{"model": "multi-label image tagger", "norm_position": "pre", "layers": 10, "max_steps": 14400}
Rows from block 7 of a small multi-label image tagger, named by matrix and row number. Rows with one number within an expert belong to one neuron, the router's apart. Each number is 128 + 24 x the weight over its row's rms, rounded and kept within 0 to 255. All counts start at 0. After the name is the row's rms in percent of the matrix's.
Before each expert's rows are labels from the 100 images, of 14848, where the router gives the expert most weight on average: "strongest on" is what is common among them. Only what is clearly more common there than usual is listed. The data: single toy objects rendered from many sides on busy backdrops. In brackets: how many of the 100, against the usual share in percent.
# router: router (model.blocks.7.mlp.router.weight, 32x160), inputs 80-159
# up: expert up (model.blocks.7.mlp.up, 32x80x160), inputs 80-159
# down: expert down (model.blocks.7.mlp.down, 32x160x80, transposed), outputs 80-159

# expert 18
strongest on: from below (86 vs 33.1); house (80 vs 3.2); grey (27 vs 8.5)
router.18 105 [100 167 156 122 109 115  81 143 103 111 186 101 121 118 125 167 146 113 116 144 128 120 150 151 147 147 136  89 145 100 124 135 133 113 109 107 115 129 129 152 119 136 135 146 177  78 141 130 142 121 126 153 119 161 143 133  96 136 162 103 100 162 133 177 112  99 141 116 105 127 126 112 162 105  99 113 155  98 140 114]
up.0 102 [146 101 172 146 178 137 129 126  97 136 113 124 112 138 118 117  85 126 121 114 122 105  99 115 163 125 142 132  83  99  62 147 107 135 131 134 138 171 180 154 153 122  80 145 150 109 114 145 126 180 140  99  77 102 118 143  98 149 152 121 122 136 104 171 123 121 172 122 116  98 130 111 120 146 118 130 103 106 147 170]
down.0 105 [157 108 170 142 122 110 142 123 142 126 106 104 101 119 124 128 124 168 134 180 113 134 159 132  86 110 159 143 110 109 127 119 136 149 140 111 141 128  71 124 105 138 149 142 124 142 141 114 142 183 149 129 129 112 145  92 103 139 111 118 102 113 107 115 116 119 135 128 157  86 120 123 160 110 170 117 121 115 139 156]
up.1 101 [157 135 162 165 169 117 129 119 108 119 101  89 115 152 127 117 121 103 107 123 122 120 143 119 133 123 145 105 102 119 114 143 164 171 148 152 108 166 191  87  92 117 153 132 163 131  99 126 118 111 130 129 152 154 134 136  94 101 149 129 130 114 134 150 153 136 132  82 104 164 115 149 122 109 154 104 123 138 124 144]
down.1 107 [121  98 116 137 165 128 126 124 112 129 151 134 117 103 115 140 143 102 121 117  78  89 136 145  99 153 149 134 112 138 126 102 130 114 137 134 120 111 118 111 135 107 128 137 136 139 157 160 112  93 141 101 148  88 115 155 162 117 130 135 160 140  97 142 115  85 109 127 127 125 110 153 136 115 103 130 104 146 124  93]
up.2 093 [114  88  90 128  89 116 133 152 140  83 116 140 122  70 108 131 148  86 122 173 138 161 122 136 108 117 104 139 135 157 101 156 127 167 149 114  65  89 170 134 131 135 171 148 111 120  77 123 154 144 128 143 123 110 115 116 168 121 156 117  90 111 139 134 135 141 132 123 121 122 113  94  87 113  86 133 152 156 126 131]
down.2 095 [113 111  84 104 121 129  95 152 125 178 119 168 121 122 129 122 126 132 130 175  75 151 121 144 136 100 128 146 186 120 102 118 119  87 150 111 111 124 118 135  79 105 154 138 129 156 141 180 144  94 169 156 137 142 132 143 140 106  97 111 130 108 103 163 120  98 153 160 131 152 149 125 121  63 119  70 147 161 119 135]
up.3 114 [151 128 150 162 185 139 131 141 104 142 113 121  67 140 136 112  91 129 119 103 116 136 133 116 146 121 145 160  88  84  80 168 144 160 161 120 104 175 194 145 152 119 132 115 152 111 105 128  81  93 124 115 123 122 129 127 108 161 130 107 137 155 122 143 147 129 140 122 104 125 109 131 124 120 123  86  98 108 148 163]
down.3 116 [106  71 144 129 129 107 115 143 130 167 143 115  82 129 150 123 145 126 118 158  99 117 169 162  85 133 152 146 115 120 106 140 141 140 124 119 124 120  52 118 106 133 159 149 137 184 167 148 109 142 101 130 156 115 145 104 129  99 104 131 125 105 122 133 133  86 105 144 101 109 118 128 147 123 137 105 109 144 140 148]

# expert 12
strongest on: from above (79 vs 33.6); ladder (58 vs 3.5); airplane (35 vs 3.3)
router.12 086 [126 123 134  98 126 134 168 102 123 112 158 117 125  96 122 109 157 130 155 118 107  87 111  94 159 126 163 115 137 162  65  93 126 104  83 100 147 109 113 117 109 104 134 145 153 114 149  89 117 149 116 119 142 160 116 183 138 103 128 161 147 101 130 132 141  97 110 110 143 104 155 118 112 121  94 145 117 130 137  92]
up.0 092 [110 175 109 174 134 123 125 143 108 152 103 125 134 143  95 124 118 152 164 122 142 166 155 159 111 147  80 126 151 118 166 136 130 139 155 112 124 163 144 153 160 130  99 126 118 122  74 142 158 143 125 117 121 136  96 125 164 174 168  85 122 149 155  91 127 164 119 158 110  99 138 123 147 149 125 115 158  83 136 103]
down.0 090 [168 140 146 116 157 108 122 109 104 114 130 153 116 162  89 101 108 133 146 136 137 167 169 128 135 108  92 142 133 122 112 165 135 129 157  87 150 153 151 123  99 137 135 130 128 120  93  83 105 142 126 126 130 161 116 177  83 114 125  81 114 132 129 149 120 154 160 128 142 133 113 125 105  93 133  80 127 101 160 147]
up.1 100 [179 141  80 110 133 132 120 115 124 128 141  94  98 140 134 123 118 123 127 114 122 123 113 114 159  92 116 124 125 169  93 139 127 121 100 135 131 152 128 135 141 118 142 154 143 130 102 137  97 125 120 107  90 130  88 155 149 141 121  46 135 131 153 106 143 169 163 117 186 104 101 124 115 109 178 116 146 134 121 143]
down.1 100 [113 161 105 110 127 139 107 145 101 135 111 136  81 131 160 151 114 124 130 127 108 121  95  80 131 110 144 157 151 139 143 146 120 149  73 124 140  93 151 123 111 140 149 119 113 160 148 136 145 123 125 146 123 140 171  82 143  93  95 132 134 104  93 139 142 134  86  99 139 136 118 130 118 119 127 129 143 140 106 126]
up.2 095 [139 129 151 128 126 176 142 138  98 126 160 179 146 124 129 114 147 108 111 134 149 101 156 147 115 130 125 108 114 128 122 176 119 116 114 120 104 169 122 121 144 110 139 121 184 115 141  90 109 120 123 107  93 139 125 160 135 147 128  97 123 165 148 110 118 150 189 114 157 157  97 131 145 102 137  82 132 130 150 116]
down.2 093 [118 147  66 132 163 135 105 129 136 119 135 116 130 140 153 131 117  87 122 116 140 147 160 117 135 120 159  83 157 121 124 117 188 160 101 189 100  93 163 144 139 143 129 133 147 162 154 136 108 109 105 151 122 160 155  96 156  87 145 117 120 150 125 130 110 174  79  67 132 116 114 149 137 159 118 144 143 122 105 130]
up.3 099 [133 132 119 173 121 145 160 110 111 120 149 156 169 115 120  73 148 107 143 159 135 147 151 130  80 146 102 180  90 111 124 149 116 119 127  94 125 121 105 121 130 108 123  95  93 121 122 107 110 120 119 125  98 115 142 107 131 107  86 118 132 166 138 126 129 129 158 158 122 128 101  89 145 100 128  64 119 123 147 103]
down.3 100 [151 135  95 143 160 132 114 116 117  74 134 124 145 128 110  86 167 126 143 109 133 160 126 142 102 121 140 116 130 102 109  99 200 143 140 172  85 133 155 137 123 142 175 161 152 126 129 117  88 146  99 155 121 153 132 125 137  88 142 188 105 111 138  92 117 150 119  98 126 130 186 166 136 115 124  93 115 133 140 120]

# expert 31
strongest on: teal (52 vs 8.1)
router.31 124 [106  95 171 118 124 139 144 137 127 170 108 129 149 124 115 119 124 126 149 112 119 157 122 183  87 152 115 159 122 110 123 103 146 139 165 131 141 150 130 121 185 119 104 109 159  89 126  78 161 140 128 117 147 111 133  95 155 144 102 125 136  97 133 126 139 145 122 166 119  94 111 130 121 113 112 136  98 148 130 160]
up.0 110 [174 155 152 117 119 150 120 127 116 147 113 138 114 181 142 110  94 121 166 117 154 124 142  85 114 100 110 152 127 110 120 138  95 114 130 161 156 123 127 126  89 150 162 138 128 108 105 126  94 107 140 155 100 108 118 141 140 134 107 134 138 178  90 133 173 130 135 127 131 131 110 131  79 124 186 125 180 119  70 149]
down.0 109 [159 139 111 140 126 161 126 158 135 146 138 115 103 153 166 129 135 136 127 130 122 128  89 133  99 143  65 101 117 127  88 102 117 112 104 163 142 128 107 164 149 157 155 132 105 120 132 132 135  96  93 162 133  99  85 126 121 136 133 121 147 149 165 149 118 133 114 155 101 102  72 120 128 156 131 164 123 105 141 111]
up.1 092 [136  97 114 120 200 148 110 150 139 127 167 142 154 101 123 114 135 133 101 113 139 141 151 144 141 131 117 154  97 131 133 155 126  57 110 116  85 107 111 123 147 141 108 131 128 132 129 146 121 153  93 108 116 144 173 118 117  97 124 165 128 127 176 146 133 140 145 131 104 138 144  78  70 154 141 115 180 130 140  84]
down.1 092 [144 111 109 112  73 157 126 141 115 162 151 118 122  63 115 132 182 142 108 109 130  80 153 121 126 153 141 137 128 155 130 115 108 139 122 150 107 128 121 147 187 150 129 109 129 121 153  95 103 133 101  77 111 108 110 112 132 154 125 166 156 155 124 106  71 153 114 106  91 133 105  89 174 162 133 141 115 105 173 164]
up.2 111 [117 149 148 131 133 138 117 136  47 117 145 133 104 111 146 136 137 139 153 117 144 158 121 120 142 161 171 141 156 119 139 137  57 137 123 139 152  75 146 116  75 124 125 130 121 104 134 138 125 140 160 116 104 173 120 152 141  53 127 109 122 143 100 121 114 159 172  97 157 145 124  86  62 122 129 136 157 136 118 153]
down.2 109 [156 136  98 152 138 136 125 129 119 161 129 127 116 166 143 130 178 129 109 168 161 167  75 139 149 167  65  94 126 163 117 137 136 118 135 138 147 147 101 153 124 110 148 108 127 120 130 110 123  94 140 125 135 119 116 140 166 162  82 101 135 110 133  82 126 157 106 167 123 106  81 129 136  98 103 113  80 107 136 134]
up.3 085 [114 136 128 111 164 140 111 141 123 131 158 124 127 151 167 184  94 118 116 148 188 162 144 158 109 147 131 127  84 149 107 174 139 125 110 146 158 106 139 105 101 173 131 103 122 110 112 101 159 136 116 126 142 180 121 105 142  92 108 110 138 149 113 170 100 173  89 141 155 105 103 144 102 121 136 115 107 137 140 108]
down.3 079 [137  87 129 110 172 108 143 120 110 122  90 141 124 174 130 112 171 141 119 125 151 172 134 159 131  75  60  98 132 108 114 151 150 162 116 154 141 134 128 133  76 145 102 131 121  85 137 139 131 153  84 121 143  88 114 113 138 127 133 127 120 131 120 150 107 126 119 140 133  80 176 151 143 115  89 151 125 150 122  98]

# expert 2
strongest on: snowman (34 vs 3.4)
router.2 079 [176  91 132 128 120 109 159 113 133 115 121 152 125  74 146 129 151 164 108 111 134  97 177 136 116 159 152 162 161 122 166  84 123  76 140 130 129 149 124 125  95 125 103 112 133 119 162 163 109 142 140 106 135 101 100 111  85 118 124 152 141  87 110 139 144  99 169  67 141 144 160 121 101 147 108 109 120 132 125 117]
up.0 098 [116 154 133 133 116 136 178 208 177 139 166 115 110 105  79 120 107 104 111 153 157 184 117 100 145 103 123 144 152 153  73 105 106 141 112 111  84 128 163  96 137 151 136 120 117 117 114 157 135 101 131 139 127 137 119 147 155 103 180 132 142 113 172 148 118 115 137  80 130 132 125  92 129 116 148 174 122 136 126 106]
down.0 102 [166 158 111 150 137 106 186 124 124 109  81  86 132 104 112  73 125 127 132 112 146 136 145  88 137 148 106 105 137 149 135  83 122  92 100 180 139 166 115 144 123  98 132 120 137 117 140 167 129 112 154 121 142  87 113 139 129 146 111 183 164 142 111 108 130 120 141  95 155 120 113 106 160 139 129 145 120 165 122 145]
up.1 097 [163 148 171 133 169 137  98 141 114  93 142 109 129 120 153 117 168 152 144 107 132 142 129  98 114 141 140 120 138 103 138 135 178 138 155  77 110 138 153 135 119 145 146 167 143 111  74 147 139 168 132 114 136 147 103 176  71  91 125 145 107  99 180 153 136 155 114 132 144 109 164 114 149  83  95 129  80 129 166 149]
down.1 103 [126 128 112  96 129  89 113 119  84 124 114 143 122 137 127  87 158 168 138  91 137 125  95 119 151 133  80 114 106 108  98 147 139 152 127 146  93 130 138 134 127 109 151 190 115 125 124 100 110 120 136 126 130 143  99 184  91  84 138 149 135 143 122 141 111 147 133  97 156  92 164 163 133 134 115 102 128 136 142  99]
up.2 107 [107 152 159 146 135 124 118  88 130 145  86 141 184 126 150 156 142 109 136 134 147 117 153 155 109 114 123 112 146  99 100 165 112 156 138 142 139 146 131 129 123  70 136  88 118 101 135 106  95 162  93 144 107 120 129 156  92 131 147 154 133 130 114 130 143 203 106  89 139 127 199 158 100 129 117 108 144 118 113 169]
down.2 117 [ 90  93 107 121 137 148  82 163 156 123 112 138 141 150 171 131  78  68 131 118 138 126 116 146 142 112 142 111 173 153 117 144 110 143 135 139 119  91 125 119 116 156 171  92  63  94 124 138 140 134  88 134  82 126 125 109 131 137 152 147 129 171 146 136 160 152  97 130 120  91 130 106  87 128 124 130 153 147 154 115]
up.3 108 [135 146 151 137 134 118 103 112 115 110 158 120 141 134 100 130 162 164 165 117 111 121 130  92 104 120 146 149 151  99 152 105 151 138 181  91 132  98 164 114 106 128 157 180 116  93  88 153 124 146 129 115 150 137 119 164  77  95 112 126 118 101 157 164 143 139 114 151 147 132 150 122 145 108  94  99  77 125 158 153]
down.3 112 [137 122 121  89 101 140 128 126 127 112 126 117 129 144 114  98 124 140 134  78 155 177 113  90 129 131  78 134  98 129  89 158 133 156 138 114  96 118 152 147 124 135 175 146 155 118 107  73 114 132 124 133 127 134  99 176  91 116 162 110 129 146 154 135 111 139 138  97 138 106 146 136 118  87 146 102 130 120 130 133]

# expert 1
strongest on: truck (64 vs 3.2); from below (63 vs 33.1); rocket (27 vs 3.5)
router.1 101 [132 133 106 129 132 118 117 136  97 117 105 168 102 147 135  99 120  79 113 103 121 135  82  95 169 130 156 125 138 128 100 139 144 165 111 141 119 126 154 154 136  76 116 131 152 148 124 153 130  71 148 188 145 140 166 146 153  98 144 137 154 144  97 140 140 116 107 112 115 168 124 169 158  93 127 126 117 145 128 115]
up.0 093 [ 94 116 134 177 149 165 150 139 135 144 159 147 121 120 121 181 120 142 143  97 125 108 138 136 137 140 111 135  96 127 114 106 129  65 116 101 144 164 140  90 185  96 130 119 138 124  67  95 133 100 122 153 142 122 160 138 112 136 102 123 109 144 141 113 169 117 180 140 103 158  88 126 166 130 106 143 145 131 173 108]
down.0 092 [149 121 161 135 123  93 138 135 156 161 119 102 179 123 120 110 164  99 149 154 130 121 117  99 121 146 126 102  90 120 158 136 169 148 164 103 129 151 107 111 121 137 140 121 138 135 137 144 143 135 116 108 139 136 139 164 134 149  84  97 147 134 149 121 110 155 113 113 105 133 177 120  90 144 112 102 135 141 118 121]
up.1 087 [148 149 125  90  88 166 100 124 135  73 153 123 129 109 139 110 115 138 171 149 103 148 118 154  60 155 114 120 146 158 130 152 166 112 134 100  97  97 120 143 141 133 128 149 101 133 110 132 138 107 135 169 156 182  97 125  86 137 118 100 114 107 138 121  79 147 131 112 110 126 130 122 125 111 126 125 119 115 140 172]
down.1 091 [103 132 109 111 150 125 143 144 124 156 149 121 157 104 108 123  96 109 176 145 100 142 149 178 130 136  90 133 135 171 131 121  98 149  81 146 132 125 113 100 109 147  98 121 137 122 104 125  94 143 126 120 117  99 135 150 150 115 128 113 157 136 148 137  98 143 120 153 143 148 143 109  90  76 160 104 157 122  92 109]
up.2 106 [115 132  90 102 107 127 124 106 163 132 179 139 138  85 109 124 106 105 129 160 144 142 108 174 126 137 135 127 153 149 153 124 146  85 121 138 133 112 118  85 111 102 129 161  46 149 151 136 140 133 106 136 119 117 132  86 164 129 115  86 130 106  98 132 130  93 144 147 138  92 114 102 121 117 172 103 122 136  72 125]
down.2 110 [128 138 109 139 152 136 134 152 140 117 142 125 137 123 124  86  91  92 124 147 124 164 155 149 168 117 122 129 171 151 117 138 128 117  83 169 126 138 132 157 149 161 138 133 164 152 158 119  91 184  95 135  99 151 148 122 161  84 148 113 151 140 128 134 119 148 120 133 122 141 119  88 125  97 157 158 189 142  82 115]
up.3 131 [132 102 171 164 140 123 112 155 157 114 125 110 126 140  99 111 156 109 156 170 113 144 146 108 119 133 147 131 132 156 146 113 170 120 178 123 130  94 121  40 165 114 130 153 140 105  90 112 109 134 106 144 132 151 150 140 117 102 128 163 122 114 160 146 129 143 118 137 126  90  91 102 136 138 144 120 157 128 150 115]
down.3 144 [125 105 146 176 131 154 124 135 126 124 168  85 124 131 125 158 145  76 140 159  92 113 130 152 139 159 163 137 101 137 183  96 157  84 135 131 129 111 116 113 162 152 141 145 153  99 114 135  93  86 132 140 166 141 128 103 118 123 100 147 124  98 154 136 116 142 116 160 118  91  98  85 159 125 157 162 147 148 171 142]

# expert 0
strongest on: airplane (46 vs 3.3)
router.0 079 [123 101 100 138 101 107 141 139 122 131 136 106 183 129 126 168 103 111 122 118 116 118 145 155 141 143 110 144 161 122 192 113 179 119 109 142 123 103 144 149 102 126 135 132 146 146 150 111 153 105 136 120 150 173 108 136 129 140  95 146 155 141 126 108 110 111  92  83 148 128 104 164 136 114  76 166 129 136 149 124]
up.0 093 [140 127 161 100 122 104 141 156 115 145 146 117 136 172 129 122 147 142  87 163 125 158 201 109 150 127 117 152  99 116 145 150 121 118 135 103 115 135 166 155 145 158 115  92 182 117 160 155 112 157 169 118 150 120 165 140 117  98 104 118 122 139 168 130  70 146 137 134 127 178 131 143  97 100 107 143 131 117 129 134]
down.0 091 [114 166 109 143 116 148 110 145 112 127 141 135 109 124 158 111 177  74 113 138 142  98 113 127 141 116 129 125 114 142 151 110 110 121 104  90 123 133 149 121 144 163 116 123 171 108 143 174 136  83 147 125 106 108 146 109 140 133 122 105 111 161  81 102 102 121 106 132 154 132 111 169 151 154 171  98 138 136 108 128]
up.1 116 [128 148 135 156  95 131 118 150 163 159 146 131  85 130 151 155 114 135 112  94 128 156 146 133 113 172 125 116 115  84 131 134  93 143 126 138 151 150 174 100 162 117  92 133 163 125 108 138 197 111 139 128 117 102 141 157 109 172 136 144 105 163 120 110 164 117 150 132  78 149  89 154 127 110  82  97 129 116 161 113]
down.1 128 [118 120 172 182  98 117 124 156 105 143 121 115 123 149 168 113 130 125 126 117 142 103 112 131  98 145 122  96 138  93 141  84 150 129 121 120 132 118 138 157 149 101 133 138 107 105 115 129 177  99 151  99 159 129 139 138 111 142 123 141 137 168 154 116 118 129 131 136  93 110 129 114 115 200  62 152  92 146 166 137]
up.2 104 [122 169 104  95 131 151 141 107 147 117  87 120 104 123 105 134  86 108 170 140 129 141 115 112 125 118 130  94 135 132 128 130 140 113 134 163 124 154  95 150 107 133 146 113  75 105 117 122 109 133  94 118  87 149  96 118 154 189 160 114 136 154 160 120 149 168 107 123 189  85 115 133 148 134 153 129 193 130  95 116]
down.2 103 [141 116 116  76  84 151 155 152 136 117 148 128 110 134 146 142  57 156 112 142  98  99 110 120 123 122 109 115 132 127 129 124 151  99 110 130 137 136  88  82 161 135 120 156  97 131 136 120  77 155  96 111 147 127 119 105 145 119 157  86 140 136 133 155 137  97 148 112 154 112 109 117 132 103 182 174 128 165  89 116]
up.3 106 [166 120 155 123 167 144  93 122 153 115 111  71 132 104 133 129 110 162 143 144 124 169 153 149 121  98  91 113 145 130 124 158 139 150 157 132 110 161 129 160 144 174 131 167 143 118  73  98 144 175 118 117 145 117  82 104  86 190 154 131 101 148 161 120 107 132 135 174  74  98 159 124 137 113 182 139 117 118 174 150]
down.3 104 [138 100 150 115 138 101 144 124 131 106 112 108 124 137 144 109  90 115 131 170 172 147 136 122 114 136  71 139 139 164 101 155 133 126 132 148 119 113 150 206 133 125 137 147 136 116 103  95 102 136 132  86 129 114 140 148 107  98 141 180 200 147 169 167 137 125 125 111 127 121 124 125  96 141 120 100 124 137 158 170]

# expert 27
strongest on: lamp (88 vs 3.2)
router.27 106 [174 164 123 147 121 127 104 156 135 174 176 141 126 149 106 131 120 196 131 151 137 145 141 136 109 121 107 169 127 119 123  75  78 121  95 160 138 106 100  97 177 146 123 112 123 107 149 136 118 158 166 122 117 113 138 145 113 103 113 137 106 164 179 114 127 113 135 101 142 116 131 105 151 151 113 138 108 131 164 129]
up.0 085 [114 125 117 140 159 101 149 153 126 157 173  81 135 128 195  75 117 118 118 133 109 121 143 123 119 148 152 122 104  96 165 140 106 117 145 114  86 203 153 128 128 135  95 111 129 122 144 144 131 123  98 113 105 143 143 107 139 149  83  74 104 103 144  62 136 138 122 141 111 179 145 126 124 109 141 100 117 124 100 118]
down.0 077 [108 156 122 111 127  94 143 137 127 151 150 160 125 114 106 145 113 159 126 101 140 153 113 133 142 123 116  95 116 122 157 121 123  95 112 142  92 145 107 130 117 153 190 174  93 112 128 132 118 103 152 108 107 103 101 139 133 136 154 114 132 133 120 204 135 142 143 122 147 173 124 135 164 109 116 122 113 150 129 118]
up.1 109 [172 110 157 107 162 100 152 135 149 145 149 118 146 167 140 111 121  93 121 115  95 143 131 140 114  86 143 110  79 129 111 125 149 121 141 111  88 119 109 145 157  96 107  89  91 111 109 113 101 128 145 135 102 108 152 146  90 154 113  47 146 128 130  62 146 126 153 120  94 155 163 184 142 143 175 101 140 133 129 140]
down.1 112 [105 149 154 139 191 120 123 143 113 125 157 184 106 128  96 136 136 152 111  71 186 146 115 103 153 126 160 117  92 100 122 127 153 123 121 157 141 111 136  75 156 129 168 154 111 136 146 121 102  99 155 160 136  93 108 190 139 117 175 136  86 144 127 141 149 152  90 118 131 180 110 148 145 112 110 118 100 124 142 134]
up.2 098 [150 137 104 151 113 173 106 115 154 138 147 148 132 140 106 130  99 122 103 117 176 134 130  91 155 137  99 126 138 155 106 106 124 101 166  87 155 116 175  96 120 126  97 127 135 107 145 147 114 106 140  96 122 153 127 150  92 141 186 125 100 123 107 157 147 145 135 123 119 126  98 122  83 110 107 143 187 107 131 142]
down.2 103 [112  99 135 166 114 139 147 175 143 122 147  90 132  91  85 125  77 123 154 122 113 105 135 153  80 111 123 150 157  62 107 109 121 134 138 109 130 175 142 148 105 133  91 117 113 108 145 135 140 138 128 156  61 113 130 105 148 170 125 107 126 136 115 133 171 112 166 172 121 149  86 111 109 113 129 191 112 120 144 120]
up.3 090 [128 151 138 123 136  95 195 113  78 112 147  82  53 135 116  94  95 116 155 128 112 121 132 116 117 121 176  92 135  84  93 117 109 134 134  93 120 112 150 130  99 152 111 168 121 130 142 134 150 133 131 140  96 107 150 141 112 126 113  74 156 150 115 129 143 136 113 147 128 121 127 105 106 120 200 147 148 120  90 118]
down.3 088 [ 96 102 135 118 165 124 127  84 112 140 104 153 159 160 114 148 111 100 116 110 150 123 147 137 102 127 154 117 104 116  86 129 158 170 130 128 133 110  60 100 113 120 123 122 130 154 142 117 113 141 148 110 164  92 109 165 136 140 161 165 118 156 125 159 147 147 103 172 138 118 121 179 125 149 103 156 128 119 167 124]

# expert 25
strongest on: dog (98 vs 3.4); from below (61 vs 33.1)
router.25 086 [179  93 166 143 115 127 132 117 135  95 122 102 115  96 117  77 134 128 144 138 128 146 150  85 114  88 135 141 116 128 148  93 152  69 119 148 105 157 146 153 154 172 147 119 156 154 203 124 102 131 118 130  84 163 106 104 144 113 129 114 142 143 146 128 102 123 168 126 149 146 124 109 154  89 144 125 153 124 110 101]
up.0 098 [ 92 123 109  71 135 122 138 175 123 139 147 131 146 145 143 154 113 163 103 142 135 121 149 162 125  93 169  99 118 118  99 106 125 130 137 127 144 141 154 119 108 141 130 106  96 118 136 158 150 136  79  95 155 117 105  92 153 147 139 148 131 126  87 140 175 102 141 140 134 147  96 110 130 129  73 194 111 130 136 134]
down.0 100 [174 134 127 101 127  74 167 123 162 147 101 104 120  97 156 129  92 162 155 143 109 105 120 159 112 166 132 114 131 165  96  82  89 126 120 117 105 144 123 135 102 118 137 136  95 149 111  96 104 150 193  94 110  64 121 179 134 139 129 109 177 130 102 163 136 120 143 102 142 149 137 147 147 175 135 139  96 121 150 114]
up.1 086 [106 139 104 121 139 118 123 147 132 191  95 173 134 117 134 124 126 167 101  75 132 138 127 163 156 131 155 109 136 121 121 123  73 147 126 123  81 162 134 131 113 149 146  83 102 119 148 163 151 132 127 110 121 123 115 109 160 123 126 114 114 135 132 149 110 110  96 160 126 150 172 127 150 154 114 128 101 112 120 142]
down.1 088 [140  88 124 133 124 130 101 114 112 148 186  81 147 136 145 135 155 113 128 114 118 117 154 150  71 112 115 117 126 112 126 118 124 129 125  88  94 131  80 113 126 146 140 175 127 114 136 142 114  81 118 147 116 124 113 117 107 182 117 123  88 127 117 151 153 139 135 131 100 158 146 115 173 110 135 146 114 127 168 120]
up.2 113 [137 131  84 113 168 145  95 123 151 128  96 126 100 113 163 152 117 114 138  96 121 130 127 145  96 108 145 140  95 109 112 119 115 118 133 141  98 110 125 155 165 138 140 139 152  64 152 107 122 133  96 191  58 112 115 113 133 138 147  97 114 164 104 110 145 129 123 125 154  95 118 151 176 136 155 173 139 128 118 156]
down.2 115 [107 127  84 157 136 138 105 160 110 185 164 100 108 158 157 165  90 121 102 146 128 137 126 170 133 131 141 113 128 109 176  99 129 132  98 131 149 107 118 123 158  99 126 139 127 122 107 144 165 114 105 165 159 140 169  88 167 121 150  79 152 130 125  97 124 109 124 113 103 112 121  95 130 145 129 149 141 118  96 159]
up.3 103 [157 125 171 121 104 141 122 170 111 117 145 175 108 117 148 130 171 125 132 127  92 125  73 116 157 107 111 165 103 137 173 142  75 114 165  67 153 116 137 139 111 149 106 129 137 152 120 197 138 114 162 106  84 123 132 167 108  87  96 150 124 109 125 120 117 103 158 132 105 163 110 101  82 129  93  99 131 134 200 117]
down.3 107 [ 87 179 122 112 137 107 174 123 176 156 120 126 126 160  90 143 103 128 166 117 136 153 129 112 153 147 133 124 121  90 154 124 104 132  98 137 159  96 137 103  98 111  89 129 121 115 105 143 144 114 156 112 145 139 164 172 153 123 111 135 121 124 119 152 152 132 156 122 133 132 157  95  78 125 112 136 101 116 104 145]